{
  "dataset": "telephone keypad tones over noise or synthetic speech",
  "encoder_mlp_ratio": 4,
  "encoder_fused_qkv": false,
  "encoder_bias": "all",
  "encoder_qk_norm": false,
  "encoder_parallel_block": false,
  "encoder_moe_every": 2,
  "encoder_expert_mlp_ratio": 0.25,
  "decoder_norm": "rmsnorm",
  "decoder_activation": "relu",
  "decoder_bias": "all",
  "decoder_prefix_bidirectional": true,
  "lr": 0.0018
}
Rows from block 5 of the audio encoder of a small encoder-decoder audio transcriber, named by matrix and row number. Rows with one number within an expert belong to one neuron, the router's apart. Each number is 50 + 12 x the weight over its row's rms, rounded and kept within 0 to 99. All counts start at 0. After the name is the row's rms in percent of the matrix's.
Before each expert's rows are labels from the 100 clips, of 14976, where the router gives the expert most weight on average: "lies over" is the class under the peak. Only what is clearly more common there than usual is listed. The data: telephone keypad tones over noise or synthetic speech. In brackets: how many of the 100.
# router: router (encoder.blocks.5.mlp.router.weight, 8x256), inputs 192-255
# gate: expert gate (encoder.blocks.5.mlp.gate, 8x64x256), inputs 192-255
# up: expert up (encoder.blocks.5.mlp.up, 8x64x256), inputs 192-255
# down: expert down (encoder.blocks.5.mlp.down, 8x256x64, transposed), outputs 192-255

# expert 3
lies over: key "B" (56)
router.3 118:50 70 63 46 63 56 61 51 57 46 43 46 68 37 47 46 53 43 72 51 49 55 82 55 30 71 34 65 50 51 53 64 52 34 43 46 40 36 51 34 44 50 32 29 52 35 62 45 76 26 29 44 30 48 53 78 60 62 53 53 49 44 64 46
gate.0 043:63 33 51 54 33 41 44 45 36 74 71 43 66 61 59 46 58 55 50 50 51 51 35 59 60 33 47 59 42 54 69 22 59 78 55 41 55 74 55 74 56 59 63 63 37 40 56 67 40 40 68 47 70 61 39 59 58 34 47 50 36 66 51 46
up.0 038:53 42 46 43 35 39 47 46 60 52 61 57 53 41 39 62 63 65 55 44 48 57 59 40 55 51 52 55 58 61 48 44 57 49 34 65 85 39 48 53 44 44 48 63 57 31 55 65 48 37 39 39 20 36 55 60 51 46 62 68 62 32 43 80
down.0 063:63 51 59 47 43 52 72 30 31 39 56 41 42 50 57 39 49 39 53 56 68 59 44 37 38 36 68 42 34 65 35 33 42 49 54 54 43 51 48 70 43 48 62 66 53 39 53 60 41 32 58 75 58 46 45 40 43 65 52 61 39 47 61 35
gate.1 186:43 61 49 49 57 45 52 29 53 60 56 50 64 46 52 60 61 51 67 62 51 50 62 38 55 50 43 61 66 68 67 51 52 63 67 44 48 28 58 44 55 67 45 37 35 33 66 40 64 32 44 37 46 62 53 67 49 59 48 59 35 39 62 43
up.1 186:54 44 54 54 49 58 45 71 46 39 47 48 40 46 45 39 35 44 41 52 47 49 43 59 44 54 56 35 29 19 30 48 46 38 37 57 50 70 39 53 45 31 46 57 68 63 43 54 41 62 54 62 51 39 47 37 55 44 58 42 70 58 37 58
down.1 148:67 49 46 61 24 48 59 48 46 50 44 67 35 47 57 46 55 51 52 37 49 53 33 65 45 33 79 59 49 60 62 44 45 61 57 48 49 47 47 65 54 34 63 60 56 68 43 51 24 62 64 64 69 50 43 45 56 21 41 58 65 69 39 41
gate.2 064:61 30 64 38 37 29 58 45 45 43 52 69 45 76 67 40 50 52 51 43 41 63 32 69 48 39 48 55 44 57 70 38 52 47 42 38 41 53 36 57 42 46 52 61 70 47 48 56 43 57 62 63 61 41 41 32 50 26 50 45 53 71 34 66
up.2 086:64 40 44 51 43 45 42 42 45 59 59 54 47 60 54 49 54 64 53 41 45 45 41 51 52 34 61 51 59 76 75 41 34 79 63 62 64 49 60 63 59 52 44 55 40 47 48 58 51 45 71 43 70 61 43 65 25 42 40 68 36 54 51 22
down.2 088:83 47 31 48 45 54 35 64 42 48 64 49 57 58 65 37 48 60 50 32 59 40 53 62 53 55 50 45 48 38 54 51 60 57 53 65 44 55 48 64 59 47 65 69 33 68 39 41 42 51 53 69 73 50 50 40 69 40 31 40 32 50 44 42
gate.3 039:32 41 56 42 55 52 36 28 54 57 70 59 42 38 54 64 51 57 34 46 50 61 48 55 29 49 58 66 36 42 40 74 53 54 52 62 45 56 41 61 63 42 66 41 42 40 53 82 50 44 54 53 58 77 38 35 46 47 61 42 60 39 54 49
up.3 038:27 54 41 53 51 61 45 46 78 44 49 38 50 48 58 41 56 61 46 51 47 40 57 39 44 26 68 73 46 48 62 34 62 73 45 54 35 57 44 82 52 50 53 46 40 43 46 59 34 57 50 40 43 43 36 45 48 53 50 56 63 42 61 46
down.3 061:46 69 54 56 52 52 39 32 44 50 41 57 48 72 66 59 62 43 53 70 59 46 52 55 59 53 44 53 54 48 62 47 54 21 56 43 51 48 55 53 26 64 50 53 35 59 46 36 64 86 16 33 58 49 34 56 50 48 42 62 33 79 69 64
gate.4 205:47 10 51 54 38 41 65 45 58 36 32 50 29 59 53 45 71 69 49 36 44 52 13 45 68 29 51 52 61 52 69 55 44 55 60 50 58 62 48 73 58 55 48 68 47 39 48 60 37 66 59 41 32 52 46 34 47 43 54 41 51 60 39 48
up.4 243:34 56 56 52 66 54 62 53 56 30 45 29 64 44 46 41 71 56 73 50 53 40 61 30 48 61 33 47 58 36 67 66 60 35 49 47 47 42 42 66 46 67 49 56 27 35 71 36 73 44 50 29 29 55 39 63 55 68 63 48 55 32 53 52
down.4 201:44 38 60 64 37 42 70 56 65 41 36 64 27 49 37 39 59 45 34 41 42 55 31 55 63 42 66 64 63 59 59 50 40 56 50 48 48 47 43 65 54 51 59 50 53 40 54 55 29 56 52 46 42 46 45 41 49 37 55 52 68 79 48 30

# expert 5
lies over: key "0" (68)
router.5 122:58 41 34 34 43 53 42 38 53 48 58 55 49 58 42 36 67 62 38 49 65 44 52 35 61 39 67 46 37 60 57 59 12 62 29 65 66 59 47 52 61 50 44 77 36 63 35 53 35 47 42 46 63 64 48 57 34 52 44 56 43 35 46 60
gate.0 082:39 55 44 84 49 46 51 65 55 39 36 49 51 27 43 62 49 33 63 52 44 56 50 57 49 39 35 66 44 45 38 59 60 38 64 38 38 44 57 59 35 45 48 50 48 36 60 39 37 58 54 45 50 31 51 32 69 48 49 59 65 61 60 60
up.0 072:68 71 56 44 48 37 58 39 38 72 64 43 60 36 47 54 37 40 47 60 48 52 46 36 46 58 50 45 56 61 33 35 52 50 40 47 42 31 48 47 56 67 50 21 57 62 57 39 66 23 32 62 44 52 71 67 46 53 51 41 42 44 46 57
down.0 087:59 68 48 40 51 37 21 42 44 48 48 45 49 53 42 38 55 40 31 66 58 41 54 18 68 57 59 63 54 29 55 42 52 58 39 51 36 58 28 50 41 62 38 37 37 69 57 47 44 36 26 47 32 62 53 52 58 56 45 49 37 35 68 41
gate.1 039:39 63 30 22 37 33 44 36 35 51 64 30 44 57 55 65 55 67 48 42 67 33 57 49 43 42 32 65 41 43 42 48 46 51 46 52 43 62 55 41 57 42 63 66 49 46 43 67 45 46 60 57 66 52 43 67 32 48 71 34 47 34 52 57
up.1 043:42 75 59 60 42 31 76 46 54 35 35 38 30 53 56 58 61 39 39 53 59 31 35 40 43 51 43 68 64 32 60 62 67 34 57 35 49 53 77 51 50 63 54 52 52 54 56 56 49 63 43 35 51 26 49 83 53 55 40 71 56 46 66 43
down.1 057:54 54 32 36 49 44 36 51 37 38 56 70 61 36 43 50 47 65 49 32 65 50 42 38 58 47 43 34 35 49 51 54 65 53 71 55 68 37 56 64 40 64 37 37 59 40 56 58 65 40 38 38 52 35 45 45 76 45 46 44 54 51 55 71
gate.2 044:49 36 23 30 41 58 62 16 45 60 46 64 31 60 44 46 57 53 59 40 57 55 38 69 56 34 63 49 73 63 60 35 42 54 72 35 51 49 60 61 35 63 49 49 39 54 44 71 47 51 37 46 39 52 43 41 27 43 58 53 44 66 40 43
up.2 047:42 24 29 42 40 42 51 34 51 61 40 57 12 44 57 56 56 46 58 52 56 71 35 52 60 55 65 50 64 58 70 53 50 55 58 65 66 50 52 41 50 83 46 38 44 39 52 48 41 55 37 20 36 58 39 41 41 61 54 41 55 56 32 42
down.2 065:41 74 65 70 61 40 40 56 48 62 50 51 48 46 66 37 46 36 55 45 60 42 63 43 45 59 41 37 61 41 64 52 59 33 48 71 28 54 18 57 67 48 47 47 56 69 58 63 65 39 44 55 51 44 65 43 59 53 57 56 37 43 44 22
gate.3 046:48 39 56 71 48 50 44 76 47 44 48 39 62 61 40 42 62 50 60 35 65 52 41 39 32 48 44 46 34 58 49 51 57 44 67 53 58 69 43 48 63 68 38 42 45 43 47 74 42 46 45 67 63 38 55 33 60 44 36 47 49 63 37 38
up.3 048:50 46 51 56 85 69 61 63 39 50 64 56 48 59 42 34 54 36 57 21 42 50 67 62 64 46 53 37 29 42 48 34 43 51 44 54 49 53 28 49 64 43 42 38 46 19 50 62 66 51 36 50 46 38 40 60 43 55 51 67 51 75 27 54
down.3 066:43 61 65 60 65 57 44 31 55 55 73 66 47 64 57 48 38 51 60 49 51 52 42 69 52 46 36 58 48 37 42 60 63 36 34 39 45 54 31 48 62 43 44 39 76 57 55 73 56 51 63 58 51 42 45 56 40 53 52 56 28 51 55 25
gate.4 181:39 55 56 51 67 52 42 51 34 47 49 52 45 37 45 46 37 39 65 68 29 63 46 49 57 64 55 45 51 45 27 35 45 51 55 42 51 47 40 55 31 57 39 50 50 61 68 30 49 38 40 38 44 50 76 45 44 61 71 57 69 49 72 71
up.4 139:42 32 51 33 67 62 34 34 44 44 51 39 48 56 44 48 63 62 43 54 31 53 46 36 67 40 69 40 51 47 45 47 27 68 43 62 62 57 40 62 40 64 45 66 33 66 38 35 48 39 47 19 56 74 61 55 33 63 68 49 52 31 55 62
down.4 144:32 57 62 68 45 54 48 55 39 42 43 34 49 20 53 47 32 51 63 53 28 34 52 51 36 65 36 49 45 37 35 54 48 48 71 40 46 52 45 50 28 58 45 43 69 45 57 13 56 61 62 44 56 45 58 52 37 71 61 53 58 47 76 79

# expert 6
lies over: key "9" (72)
router.6 093:48 47 36 57 46 48 44 62 46 46 62 39 38 55 53 58 33 51 56 63 57 34 28 56 66 36 47 67 54 40 48 46 74 53 59 42 31 60 60 69 33 55 50 43 41 59 60 40 42 52 69 44 52 50 39 19 50 45 56 34 61 48 62 48
gate.0 076:53 37 63 51 43 79 62 60 71 33 40 67 40 37 66 50 42 70 68 63 57 50 51 79 47 76 33 60 31 46 39 53 47 55 49 56 51 59 68 59 55 45 51 29 55 62 55 54 39 41 51 72 63 50 43 49 60 36 70 43 60 40 57 49
up.0 072:59 47 55 56 48 49 60 19 25 53 63 38 53 67 28 68 44 51 59 51 52 39 51 47 60 15 46 69 60 48 60 39 53 52 58 44 59 34 33 34 71 63 53 60 56 70 50 57 46 62 39 17 42 58 57 38 28 64 35 64 43 57 40 50
down.0 088:54 49 65 46 50 56 46 35 59 31 43 53 47 55 29 42 37 45 59 48 28 64 24 55 49 44 55 64 63 53 45 41 44 32 42 59 43 47 77 53 64 67 47 45 68 45 29 42 39 39 49 60 38 49 79 50 54 36 60 38 33 44 52 54
gate.1 089:66 62 59 56 34 59 59 52 53 55 54 57 81 60 66 28 43 54 46 49 50 68 56 58 53 34 49 61 33 32 45 37 77 28 64 39 53 46 58 44 46 31 29 52 45 43 51 67 44 51 58 71 43 37 34 51 19 34 58 55 47 62 47 53
up.1 106:41 72 37 47 62 71 48 46 47 55 61 33 56 67 37 49 36 52 43 49 55 57 49 56 68 50 30 42 59 58 27 54 53 69 46 38 50 58 46 39 52 67 67 42 63 44 40 51 29 41 67 50 66 54 53 36 66 74 34 50 37 63 69 42
down.1 102:65 57 42 20 41 72 74 40 36 45 47 50 43 61 51 64 19 34 71 71 52 29 56 77 46 37 51 44 50 48 56 39 48 55 45 51 49 42 57 34 53 58 70 54 54 73 43 59 52 44 40 69 48 49 59 45 47 49 51 49 38 35 53 47
gate.2 086:41 53 54 51 43 52 65 47 63 49 67 50 54 53 44 51 48 48 43 43 59 72 59 61 48 41 54 55 39 66 42 62 36 27 39 60 43 46 41 44 36 71 55 63 60 48 42 66 63 57 50 49 75 42 59 21 30 49 61 57 37 51 44 69
up.2 087:55 51 65 40 38 44 61 52 67 44 55 52 37 40 37 53 62 60 41 54 44 49 50 42 44 46 58 51 17 34 54 58 52 49 53 66 51 36 47 51 50 42 50 53 46 67 40 54 29 62 21 50 36 29 53 60 56 49 53 59 47 71 45 64
down.2 095:45 23 52 60 27 35 41 54 58 45 48 40 43 34 50 54 65 66 38 42 55 53 46 48 51 65 67 54 45 58 56 38 60 28 47 47 55 55 61 56 64 54 51 61 33 44 69 43 55 38 40 53 45 39 47 67 44 57 28 20 49 58 57 60
gate.3 075:47 44 43 54 51 52 46 37 47 52 59 59 61 54 41 57 58 52 58 43 47 80 60 33 52 54 50 39 49 43 58 42 45 36 44 64 41 54 52 54 66 45 38 47 49 33 40 59 40 55 52 44 39 62 53 51 25 42 60 60 37 43 52 51
up.3 080:56 46 62 57 36 54 52 55 45 38 36 48 46 21 53 56 30 64 59 59 36 55 62 36 44 38 42 59 26 53 66 57 34 43 40 54 44 49 51 55 47 49 50 42 32 54 69 31 29 53 36 58 26 52 48 54 28 30 39 67 34 33 43 62
down.3 091:46 45 60 40 33 73 60 68 65 59 71 50 48 35 54 29 49 47 44 62 52 62 60 33 67 34 59 49 37 53 25 60 49 42 44 59 44 42 45 77 42 68 65 57 66 43 50 47 29 42 54 65 53 49 61 49 42 40 55 47 39 45 29 35
gate.4 087:35 63 38 31 46 54 41 44 54 53 53 60 39 72 60 41 56 43 60 31 46 29 41 70 44 45 40 67 56 43 42 52 65 39 53 54 44 73 58 49 57 37 57 52 56 46 11 68 62 52 52 59 75 50 48 50 67 53 53 35 53 50 51 27
up.4 080:32 60 67 41 67 49 39 61 35 32 56 56 38 56 32 37 47 42 34 45 57 55 71 85 51 68 54 57 59 43 56 45 51 73 38 48 60 62 69 39 33 55 56 44 78 34 43 52 50 61 52 43 57 57 18 62 72 57 62 53 80 66 56 30
down.4 090:65 59 60 65 38 43 38 57 50 48 53 44 58 51 37 28 25 72 44 34 40 57 60 40 48 41 56 48 44 51 49 62 61 56 57 40 57 41 66 43 38 62 36 51 56 56 58 30 65 38 48 39 68 47 51 47 52 59 52 53 47 37 46 45